Weights of a small image captioner.
Model: 64-pixel images, encoder norm rmsnorm, encoder patch size [4, 4], encoder depths [4, 7, 4], encoder widths [64, 128, 256], decoder width 256, decoder layers 8, decoder norm layernorm.
Training: soap at rate 0.0016, 11000 steps, batches of 512.
Rows from block 12 of the image encoder of a small image captioner, named by matrix and row number. Rows with one number belong to one neuron. Each number is 128 + 32 x the weight over its row's rms, rounded and kept within 0 to 255. All counts start at 0. After the name is the row's rms in percent of the matrix's.
Before each neuron's rows are labels from the 100 images, of 14848, where the neuron reaches its highest value: "lies over" is the class under the peak. Only what is clearly more common there than usual is listed. The data: cartoon faces. In brackets: how many of the 100.
# fc1: MLP up (encoder.blocks.12.mlp.fc1.weight, 1024x256), inputs 0-127
# fc2: MLP down (encoder.blocks.12.mlp.fc2.weight, 256x1024, transposed), outputs 0-127

lies over: clothes (36)
fc1.141 118 [175 145 140 129 102 134  66 131 139 101 138  89  97  61 124 100 100 151  65 128 150 122 105 112 214  98  85 170 187 149 119 140 139 130  94 122 147 131 129 135 106 102 112 148 150 117 122 158 129 163 131 100 115  88 167 139 100 106 111 162 166 128 168  99 146 123 140  57 161 193 119 116 163  94 109 129 114 145 106  85 139 167 142 155  94 114 151  98 170 107 148  85 147 124  21 142 137  95 125 131 148 104 103 135 126  92 172  76 176 113 105  62 161 145  85 114 126 109  90 170  92 111 148 117 111  65 161 172]
fc2.141 130 [101  44 154  63 150 141 101 152 131 174  75 137 157 111 114 147 144 144  75 149  92 124 166 121 194 170 173  98 102 112  79 100 130 165 126 147  74  97 131 151 106 150 158 137 118  82 147 137 167 136 150 159 133 145  29 136 134 141 123 155 229 126 101  87 111 149 120 114 152 105 117 153 116 125 115 165 127 142  96 187 114  76 135 140 192 142 165 140 133 191  91  68 136 124 107 147  74 104 121 138 116 111 187 188 125  99  85 106 144 172  88 129 132 142  99 140 135 123 141 133 127 112 115 144 174 168 136 126]

lies over: clothes (26)
fc1.746 099 [144 129 132 127 134 106 114 132 139 110 168 125 163 121 139  88 117  69 111 105 120  92  98 187 128 160 140 127 133 105 194 135  87 161 115 138  94 120  96  58 120 112 181 139 122 133 172 224 144  67 111 132 140 116 110 103 157 188  88 146 186 118  94 127 125 115  91  82 127 169 178 115 141  74 110 125 113 156 126 175  59 115 166 101 102  90 153 134 184 125 101 141 117 195 127 133  89 129 154 105 189 156 121 138 135 130 103 110 154 151 170 152 118 134 103 148 166 176 117  92 131 120 170 136  93  85 146 131]
fc2.746 092 [ 81 144 130 133 121 121 121 127  78 176 114 155 126  89 144 168  91  96  89 164 133  77  83 130 127  90 121 110 124  89 114 148 130 159 117  99 149 139  99 132 117 137 112 111  48 168 116 144 140  97 133 134 119 112 118 104 120 201 119 161 137 156 168  92 123 183  82 158 109  97 108  65 136 124 136 191  70 133 154 156 113 143 109 113 187 119 144 130 147 173 152 128  71 125  94  98 147 117 112 127 131 111 175 186 161 106 132 128 175 167 143 118 166 147 163 149 127  71 134 130 137 154  42 126 163 108 130 130]

lies over: backdrop (99)
fc1.221 109 [115 108 115 181 137 155 144 112 154 148 109  91 165 110  84 118 117 128 127 152 220 105  93 130 108 152 171 140 171 153 145 145 114 144 105 140 129 172 150 166  80 167 111  95 155 100 108  86 116 172  83 106 131 123 146  85 142 112 118 133 187 162 159 120 104 125 129 194  72 175 174 121 152  96 159 147 142 172 120 101 132 121  39 124 149 151  85  98 139 109 167 139 104 118 149  98 191 124  85 145 225  88 134 103 107 177 104 122 106 138 180 136 131 148 158 125 145 162 107  77 148  87  99 168 111 120 109 181]
fc2.221 118 [151 134 139 114 144 100 160 122  99 149 115 179 156 127 163 165 111 168  90 149 133 124 138 149 104 130 161  94 162 193 147 107 143 142 121 178  90 170 128 105 126  76 140 132 105 173 142  74 137 132 187  89 133 123 119  98 209 103 175  86 220 107 110 114 161 119 130 180 115 191 164  84 159 128 143 112 150 120  64  84  95 118  96 148 141  96 147  83 178  92 149 133 120  97  98  83 122 159 156 159 135 104 148 118 132 111 146 138 147 112 186 174 144 131 135  99  94 140 126 103  78  95 125 112 157 145 124 122]

lies over: backdrop (100)
fc1.520 091 [155  95 190 135 133  98  78 101 119 131  76 108 146  89 163 155 117 126 154 150 120  90 118 157  97 119  67  99 186  67 107  84 130 149 189 144 103 129  91 114 147 123 134 154  80 127 156  68 150 155 157 137 127 172 108 148 141  90 124  94 178 124 116  98 138 111 149  95 128 130  97 157 158 117  89 128 135 115 111 121 143  97 190 124 119 155 205  73 143 159 126 132 128 117 128 147 101 126 126 135  94  99 101 113  83 117 113 151 145 137 115 127 125 170 126 153 128 171 137 188 181 162 100 139 153  92 172  61]
fc2.520 072 [172  75  94 142  69  98 162 119 119  86 117 117 110 102 185 171 102 109 146  82 162 117 136 101 175 141 102 136 131 196 105 128 149 143 119 155  76 112 119 135 145 117 165 127 135 125  91  92  86  64 113 140 142  96 113 118 171  67 181 166 110 151 142 116 151 117 155 128 203 131 165 155 123 124 115 135 127 163 164 107 179 166 147  84  76 121  84 132 143 163 161 139  75 120  94  72 138 184 143 131 113  71 103 151 128 139 145 195 126 150 127 102 131 114 131 103 118 106 112 104 100  99  81 143 115 182 124 116]

lies over: clothes (26)
fc1.618 093 [104 162 140 113 140 143 122 145 180 110  62 108 111 175 114 116 128 144 122 144 111 179  92 140 137 143 154 128 119 153 158 127 122 180  90  61 191  74  88 160  72  99 104 109 187 115 141 168 133 132 149 141 127 153  97  83  73 162 171 114 127 196  81 164 126 155 119 135 181 148  90 134 153 152  49 109  92 130  81 125  45 130 203 164 173 123 151 131 121 122 116 147 124 126 199 117  82 140 162  86 211 161 121 114 160 162 120 159 120  76 173  90 158 102 129 100  60 141 109 169 138 148  91  87  57 157 124  60]
fc2.618 091 [158  99 100 142 192 124 119 138  88  84 118  82 155 155 103 103 147 143  97 180 140 138  95 126 149 102 137 111 146 112 122  84 131  60 131 143 137 109 173  76 102 196 151 143 144  78 147  93 125 175  97  99  94 131 120 156  99 113 179 136 164 191  85 160 136 138 132 120  97 163 123 109 154 158 164 196 179 140 101 156 121 130  79 137  57 120  65 104 123 109 147 119  70  46 161 182  96 152 148  97 158 109 117 103 156 132 142 131  70 104  85  42 157  99 120 168 115 111 103 185 140 144  75 158 122 125  93 132]

lies over: clothes (25)
fc1.492 137 [106 124 182 139 144 133 172  93 139 149 142 161 123  99 134 142 132 112 160 149  91 120 130 156 143 150 116  96  78 144 150 157  89 139 118 163 131 136 105 171 128 162  99  70 134  76  58 134 154 135 111 133 191  91 136 186 117 176 139  64 118 138 150 144 137 140 107 123  46 136 120 127 105 144 163 110 120  54 121 123  88 151 114 132 140 127 133 142 137 148 140 153 131 125 141 108 104 143 126  88 129 166 118 140 114 131 125 119 128 163 102  89  91 176  19  95  98 171 139 101 132 136  71  98 146  99 157 125]
fc2.492 117 [141 134 131 110 128  91 145 127 155  83 112 140 140 115 177 125  59 141  74 157 140  86 147 128  76 115  59 126  79  79 133 124 117 202  51 103  67 155 133 159 150 137 171 137 170  99 188 176 119 153 126 143 129 154 118 162 119 184 186 185 116  87  61 177 130  96  76 157 148 114 138 110  94 153 175 121 178 136 132  92  93 121  77 124 168 151 117 132 103 165  92 100 197 162 155 100 168 203 160 108  75  83 137 152 169 186 226 118 117 156 159 155 168 175 147 179 142 116 126 129 128 117 124 152 113  63 156 120]

lies over: backdrop (100)
fc1.763 154 [146 135  68 193 134 158  76 142 113  95  47 120 135 106  37 118 175 110 174 136 125 161 113  95 108 104 150 174 146 106 106  79 159  71 142 128 134 189 138 119 101 159 174  91 132 105 122 210 156 147 115 126 162 139  98 159 146 109 150 120 128 128 129  72 153 130 133 157  86  97 123 120 125 129 126  92 141 140 133 106 117  96 120 162 142  84 151  37 130 102 139 137 112 176  86 103 116 103 151 117 138 173 190 126 101 131 164 157  87 174 163 114 161 118 117 136 205 112 148 150 143 143 118 140 106 134 175 132]
fc2.763 132 [ 79 108 136 136 108 175  97  53 129 137  93 137 120  82 159 206  76 132 141 109 115 111 117 142  69  90 107 124 120 134 192 104 149 189 116 112 139 128 149 107 102 139  99 103 184 107 137 162 161 116  99 172 179 121 105 146 121  90 121 121  80 148 173  92 193 104 133  83 156 105 132 130 129 126 137 115  83 148 133 129 159 115 147 110 152  84 103 147 112 138 190  89 122 187 138 132 140 108 120 162 121  40 208 108  40  88 188 137  90 166 176 139 145 167 129 142 130 139 116 168 143 132 126 114 138 130 132 104]

lies over: clothes (34)
fc1.516 136 [ 76 149 106 138 102 116 136 135 136 148 124 124  91 172 143 142 162 101 154 164  98 170 108  68 119 109  73 116  92 156 128 166  85 111 116 151 147  85 138 127 131 142 115 148 154 132 177 134 139 125 123  97 114  71 139 152 180  84 153 136  80 166 135  98 157 161 137 131 157 202 134  88 141  85 145  69 162 145  64 216 129 143  94 120 147 109 145 106  78 129 121 102 147  68 151 116 197 100 136 145 146 121 134 145 110 109 148 171 124 121 123 144 167 143 115 176 148  90 125 191 171 172 126 103  89 101 103 101]
fc2.516 133 [148  94 167 119 133 139  92 155 108  79  96 156 123 147  75  66 107 145 107 101 128 118 156  81 102 101 185 170 112  91 108 124 135 149  95 130 150 183 147 127 160 130 109  95 130 108  88 121 103  97 170 111 193 140 110 114 144 122  95  87 136 116 108 106  99 129 161 142 131 130 142 110  94 126 143 117  95  95  95 138 100 113 173 160  84 120  92 118 125 155 149  68 197  98 142 137 165 102 140 134 176 112 163 207  95 113 164 144 167  64 131 188 140 124  98 101 136 139 136 123 174  94 111 116 163 103 140  79]

lies over: clothes (29)
fc1.625 106 [183 136  96  86  76 154 156 129 126 152  87 153 152 117 119 116 102 102 112  85 201 108 128 179 109 118 184 119 118 138 150  70 122 174 141 125 127 100 164 145 100 110 132 184 163 145  98 160 125 166 168 135 113 123 167  99  90  84 142 108 149 127 146  46 148 117 116  60 116 166 129  86 129 149 118 110 135 127 144 183 163 156 150  86 124 134 154  96 139  79 115 141 120 132 125  58 121 108 138  93 137 158 156  99 121  89 129 103  99 147 131 125 128 187 125 122 175 127 137 110 153 122 163 136 138 141 113 135]
fc2.625 100 [ 93 123 117 100  85 188 133 168  99 110 116  88  98 181  69 106 126 113 109  55 140 136 107  90  79  96 151  89 184 141  99 100  96 204 159 148 222 106  96 135 121  47 184 132 175 171 105 120 158 111  91 101 151 156 176 157 144 112 121 123 135 157 151 151 131 149 123 111 107  99  62 149 127  62 112  69 126 121 216 123 129 151 139 156 179 128  98 132 163 115 139  95  78 101  61 111 161 104 170 130 113 169  55 168 146 138 139 143 111 152 109 158  98 133 153 109  84  66 120 127 147 166 151 122 132 119 146  99]

lies over: clothes (25)
fc1.80 113 [174 123 174  70 122 176 135 154 105 142 168 115 147 142  83 159  70 127 124  96 120 152 155 124 148 101 146 101 175 107 102 209 113 161 117 139 135 125 133 111  99 180 141 103  90 119 179 126 162 115 102  72  83 167 124  94 119 169 108 113 127 162 122 153 156 100 143 140 139 115 139 159 135 125 156  87 130 182 102 129 145 139 101 140  74 123 162 172 132  99 136 110 145 111  94 106 174 147 169  85 179 173 143 128  88  82 159 140  97 123 150  97 139 116 108 140  93  85 114 109  79 102 106  60 145 115 185  72]
fc2.80 114 [122  82 114 119  76 145 147  69 131 141 140 165  99 119 133 157 163 119 115 153 121 140 150 151 163 138 113 188  99 153  81 109 115 134  96  93 150  83  84 141 118 150 104 171  81 178 173  99 165 196 121 146  74 141 150 119  90 150 120 163 147 131 112 100 122 120 147 131  82 150  71 133 162  95 114 157 130 168  90 182 172  54 169 163 153 135 105 122 115 120 101 122  76 135  72 130 100 185 143 107 129 125 125 192 171 120 130  57 149 131 112  87 137  99 134 102 172  75 139  94 192 121  94 103 125 156 152 123]

lies over: clothes (32)
fc1.756 096 [204 114  89  98 145 151  52 176 139 141 162 157 117 149 159  82 102  96 106 147 100  93 128 125 176  96 138 127 178  46  80 124  79 155  89  97 124 117 169 109 131 112 142 132 148 187 124 189 114 123 108 115 168 171 123 131 178 182  69  72 127  68  89 148  92 159 164  82 152 149 138 123 126 189 123 102 140 137 109 162 114  97 139 153 130 138 122  89 108  99 172 143 138  68 144 176 171  95  93 126 115 160 102 150 149 135 157 137 146 134 133 154 171  91 170 148 115 116 142 149  98 134 127 102  99 157 135 173]
fc2.756 100 [115 152 125 113 181  46 118 170 171 192 163 167 110 119 138 117 143  73 145 124 123 106 162  91 132 168 131 148 100 160 135 108 158 114  99 155 114 162 200 103 133 123 153 136 155 116  48 185 136 149 143 135 159 106 166 125 157 121 155 124  87 187 170  71 158 130 171  98  75 160  99 129 113 111 122  90  97 125 139 160 167 156 120 173 107 160 100 140 172 121 141 125 120 193  73 101 112 157 108  91 140 126 157 119 108 102 161  97 104 173 117 119 177 101 142 157 134 119 164  84 106 126 100 142  88 133 150 167]

lies over: backdrop (99)
fc1.307 085 [ 94 115 128  87  85 166 140 112 102 149  75 141  58 124 159  57 136 163 122 165 121 158  81 156 136 114 121 149 166 171 163  84 142 125  68 146 122 176 129 109  96 133 107 156 163  79 137 151  81 139 149 122  98 108 117  94 132 125 159 133 136 151  96 106 124 114 165 157 113  77  98 121  97  93 155 152 185 189 159  89 110  66 134 145 131 102 143 137  99  70 167 149 148 139  69 140 145  98 154 124 146 100  54 175  87 166  62 155 114  84 147 126 104  98 117 140 122 160  88 134  96 157 132  82 143 120 163 102]
fc2.307 073 [131 103 115 100 115  47 129 124  90  71 197 163 157 144 184 129 107 158 142 112 118 193 141 163 132 168  97 173  81 144 111 190 150 160 155 148  90 125 144 117 113  65 117 161 144 151 170 103  95 197 129 181 160 106 165  93 162 201 107 147 118 100 169  95 148 223 117 119 118 117 138 107 132 134  92 162 115 180 136 135 137  74 115 126 178 122 130 150 103 135 143  88 144 171 132 127 116  96  87 139 171 142 161 113  96 166 118 132  96 174  91 126 122 119 169 173 114 174 155 198 121 134 111 170 129 106 146 112]

lies over: clothes (40)
fc1.597 116 [122 134 137 136 152 160 151  93 110 141 148  92  91 181 162 115 139  46  37  91  92 162  97 114 213  68 152 147 157 171 117 127 192 181 138 121 174  70 128 120  42 176 121 155 155 114 106 174  98  77 136 119 147 139 158 163 132 159 122 120 150  97  76 112  90 149 104 110 130 103 134 163 168 127 110 118 111  92 145 116 145 133 128 103 144  77 129 143 155 140 144 141 154 130 117 161 113 154 116 188 166 190  96 102 151 117 147 167 131  78  80 132 103 180 117 105 136 108 136 118 137 107  93 155  82 101 183 151]
fc2.597 137 [ 88 155 104 193 122 152 150 118  93 143 138  91 111 143 128 160  70  93 112 114 175 119 124 120 177  86 116 101 141 104 129 114 106 155  96 107 177 104 168 107 127 168  66 132 149  58 215 109 134 176 101 168 171 113 137 117 138  76 126 139  96 113  74  58 203  94 148  90 112 123  93 114 132 140 155 108 190 177  72 130 117 137 133 154 142 144 139 128 140 211 121 126 124  64 114 104 132 103 161 122 123 121 157 139 146  91 160 113 113 110 128 179  80 101  55  75  87  83 100 123 133 160 185 119  40 158 160 163]

lies over: backdrop (100)
fc1.354 164 [172  65 108  89 147 199 163 106  71  94  86 134 117 141 141  84 113 155  79 133  92 121 114 119 114 157 186 167 123 111 133  87 152 126 144  68 179 133 152 117 131  97  84 175 110 131 139 166 137  44 135 150 191 130 182 126  65 111 120 150  79 116  65 135 170 145 158 140 142 176 131 180 138 146  73 148 124 145 124 179 102  56 173 127 126 163  84 156  96 119 127 173 105 129 155 116 148  98 166 104 130 140 158 106 116 101  97 122 131 138 130 138  90 115  90 155 165 138  97  84 159 101 131 126 121 131 127 170]
fc2.354 150 [156 166  99 132 110 144  47 102  77 113 118 132  89 126 126  93  55 110 137  64 143 206 145 150 112 173 161 122 152 110 123 171  97 122 141 127 137 157 174 103  57 104 156 102 134 131 167 109  83 125 119 121 153 166 153 103  99  93 154 137 117 121 186 114 199 102  94 119 119 135 121 139 121 132 102 101 106 121 149 121 122 125  78 102 140 102 129 169 168 117 112 165  92 190  90 150 104 160 112 163 106 115 109  83 131 133 121 122 169 169 185 156 117 171 113 101 127 129 104 112 175 152  57 157  98 113  85 141]

lies over: clothes (47)
fc1.494 109 [139 127 143 130 144 169  95  76  77 145 131 128 114 144 124  47 206 117  83 162 116 124 133  91 151 158 137 149 193 133 136 146 116 150 128 141 169 114 120 106  60  60  56 115 167  88 124 159 132 111 138 175 131 155 163 123  73 114  95 107 210 137 124 146 115 146 125 137 140  33 141 179 171  56 101 132 168 130 117 158 114 100 174 113 111  91 121 141 105 102 139 178 128  66 132 137 108 142 104 123  87 181  85 136 100 154  77 143 116 193 125 132 167 161 135 149 111 169 167 151 162  94 180 100 138 112 148 158]
fc2.494 122 [ 55 162 127  67 154 105 130 134 131 126 150  72  83 135 126  90 157 106  76 115 144 154 145 122 122 174 122  95 110 168 146  85 158 167 101 131 174 115 133  88 164 160 121 156 118 126  91 140 112  48 107  48 122 160 124 100  93 170 104 141 134 125 130 100 138 172 168 157 114 123 122 179  91 135 181  48  80  89 163 125  87 107 122 199 168 140 165 157 192 205  97 152 106 130  44 103 126 133 132 149  82 100 156 115  83 108 200 105 114 118 144 116  67 114  76 114 175 129 166 179 122 137 198 107 110 134 100 165]

lies over: clothes (25)
fc1.718 110 [135 137 161  88 110 149 111 138 121 146 115 101 119  82 169 136 110 144 123 164 181 159 110 130 200 137 175 109 186 119 100 102  85 163 137  99 172  89 141 110 135 121 151 151  65 113 110 123 159 147  97 139  82 101  76 170 147  83  74 132 183  96 130 110 158 153  96 174 109  83 138 155 128 187 170 102 136 115 152 175  80 102 173 120 132 129 138  99 126 109 158  99  71 100 130 107 176 176 201  20  94 129 101 127  85 125 131 123 100 163  90  82 172 131  92 159 138 105 127  83 190 100 106 105 136  84 124 151]
fc2.718 120 [134 124 122  85 128 133 136 148 169  89  83  92  30 172 105 117  69 181 136 103 133 131 105  98 188 142 185 139  88 116 166 147 143 139  93 129 155 170  94 134 143 136 192 113 153  99 125 153 141 151 132 141 109 105  86  99  66 215 100 166 156 172 143 148 118 147  79 162  72 157 155 122 136 125 138 134 106 120  88 115 106 100 124 120 197 189  73 169 113 132 102  71  98 154  84 184 142 124 167 137 142  43 113  77 113 165 164 128 120 151 147 130 137 140 158  77 132 113 121 127 150 149 141 213  56 142 123 135]

lies over: backdrop (98)
fc1.62 097 [153 140 142 130 154 172 109 229 131 146 106 134  59 128  98 170 148 118 128 111  96 120  81 175  98 148 172 126 105 106 174  95 132 137 128 115 117 159  88 125 102 158 124 151 159  96  81  96  95 123 110 126 181  27 136 198 136 144 105 220 144 135 156 147 113 153 112 113 113 108 148  80 110 138 151 145 116  88 120 163 147  97 126  93 155 141 127  98 195 139  65 104 137 126 122 150 149 117 125  66 171  93 153 159 139 138 133 126 138 149 102  77  97 114 152  34 156 117 156 182  95  80  87 151 138 118 143 121]
fc2.62 087 [123 124 107 139 117 146 121 139 152 143 146  98 125 150 150 148 155 122  97 111 129 180 111 133 168  67 135 107 118 142 112 145  93 156 136 172  95 135 138 147  82 134 100 159 135 140 161 115 155 171  79  74  73  89 136 106 124 114 155  71  65 198  83 148  93 178 127 104 113 110  88 158 104 169 131 122 135 168 197  64  81 179 185 143  91  94 134 103 148 119 146 103 138 164  84 123 144 106 112 140  93 115 107  73 152 113 108 121 136  91 142 128 169 114 207  91 128 168 168 153 106 173  99 146 120 143 141 137]

lies over: clothes (36)
fc1.550 116 [167 147 104 201 121 129 119 165 144 114 127 108 131  94 139 136  99 117 116 170 106 102 120 124 178 134 146 177 200 117 125 115  48 164 130 135  98 136 101 180 157 149 179 173  63 146 136 173 126 114  62 116 135 185  68 126  93 116 130 150  98 115 143  78  73 142 131  87 115 104  75 118 158 144 150  81 100 124  86  77 112 120 149 143 131 103 100 108 167 131 126 201 161 126  97 130 119 150 136 207 150 124 137 132  97 107 132 157 130 156 162  63  91 101 130 152 141 115  38 131 113  88 148  96 110 100 194 117]
fc2.550 137 [149  70  82 155 145 114 104 157 118 114  98 179  78 115 170 154 123 112  93  85 192 165 117 160 162 100 122 142 118 134  88 142 118 149 143 101 201 104  76 120 133  96  72 104 115 129 126  83 157  86  84 159  21 125  90 141  52 167 167 142 136 155 100 101 137 153  65 122 182 128  47 150 156 176 117 138  86  99  58 197 167 110  74 136 198 108 122 109 143 152 117 151 135 155 110 122 176 157  99 101 123 104 162 141 155  95 124 138 114 182 105 128 173 124 131 124 111 146 158 150 172 148 106 158 163 127 142 116]

lies over: backdrop (99)
fc1.715 109 [151 141  49 128  91 122 101  68 144 129 147 126 131 159 115 135 118  98 185 203 127  93  91 112 124 162 108 105 112 100 162 150  76 163 159 115 191  96 108 152 113 143  98 121 143 110 103  62 130 153  97 161 136 135 116 113 138 142 159 118 214 171 135 129 130 174  83 142 114  81 214 105 130 125 144 207 130 162 102 135  91 110 125 150 146  86 105 117 200 110 135 141 128 124 108  97 148  90  86 152 141  97 114 118 131 108 120 151 113 147 131 112 143  86 117 129  46 100 137 133  97  99  81 120 171 108  85  97]
fc2.715 109 [ 39 101 101 158 140 128 162 104 102 119 134 145 137 131 138  99 142 167  92  97 131 107 121 119 143 109 114 129 146  90  91 134 165 124 136 157 144 170 168  74 100 135  75 185 125 124 111 137 192 103 103  93 144  63  91 165 132 143 173 108 152 117 183  90 157 113 112 181 129 159 124 116 145 107 110 125  81 103  87 121 146 182 125 158 134 154  97 131 142 120 111 120 131 143  91 147 219  80  85 170 160 150 115  88  87 135 155  78 159  58 107 164  71 145 125  87 109 143 160  93 163 108  86  94 128  91  80 117]

lies over: clothes (38)
fc1.282 090 [179 110 137 181 143 135 112 124 130 176 154 185 110 155 161  57 138 132  67 153 146 121 116 180 155 131 192 163 102  84  93 116 145 160 116 115  88  47 182 111  98 109 101 101 216 110 186 173 122 161 116 142 142 149 136 149 132 137 139 128 118 135  84 100 102  70 174 178 110 121 137 117 139 160 128 133 131 150 143  97 166 145 130 132 143  94 193 102 142 135 120  82  62 145 133 135 112  96 154 117 100 140 116  60 168 139 120  71 110 114 130 160 136 153 140 115 146 148 124 123 183 163 114 128 115  47 137 126]
fc2.282 107 [134 137  81 108 110 167 154 155 128 145 142 113 123 137  60 135 155 142 114  68 156 109 134 122 129  82 106 198 106 122  98 154 168 133 142 130 105 155 166 110 132 146 126 167 160 204 136 126 125 157 143 126 109 109 140 105  73 177 211 123 135 144 142  95 132 157 140 124 106 119 106 154 198 110 101 112 122 164  78 191 113 116 101 132  95  90  61  83  59  37 120 122 164  70 116 109 129 105 150  89  97 158 213 154 102 147 100 105 127 132 166 123 128 118 124 154 122 126 158 165 141 100 190  97  59  98 153 110]

lies over: clothes (41)
fc1.556 099 [100 183 165  81  91 176  94  73 101 154  74  99 126 108 145 121 136 129 135 131 101 108 108 109 111 110 166 150  80  74  98 116  63 127 114 220 133 131 110 133  99 179 133  75  94  86 113  94 111 132 171 131 129 143 150 134 140  91  99 204 165 149 169 111  94  99 166 152 126  88  98 134 194 122 158  82 147 105 147 149 111 116 130 154 121 160 152 126 142  96 125 157  30 100  89  97  69  87 130 135 174 206 130 106  98 123 110 137 130 180 139 133 138 172 135 150  97  81 145  81  95 161  97 131  85  49 110 121]
fc2.556 088 [ 97  58 118 107  87 105  95 126 160  80 168  75  90 122 169 126 120 138 113 110 153 136  56 112  72 107 126  93 120 178 169 172 114 142  87  99  74  84  86 129 153  74 155 143 151  82 156  77  98 140 128 127 178 138 120 150 138 169 114 124 100 101 108 112 116 146 151  76 144 160  90 143  16  79 111  54 116 167 124 172 125  87 137 154  81 185 123 148 124  99 101  98 141 103 132 126 169 123 123 128  63 124 131 147  92  90 106 163 142 129 127  84 194 129 166 106  82 109 105 132 128 179  89 149 166 116 116 145]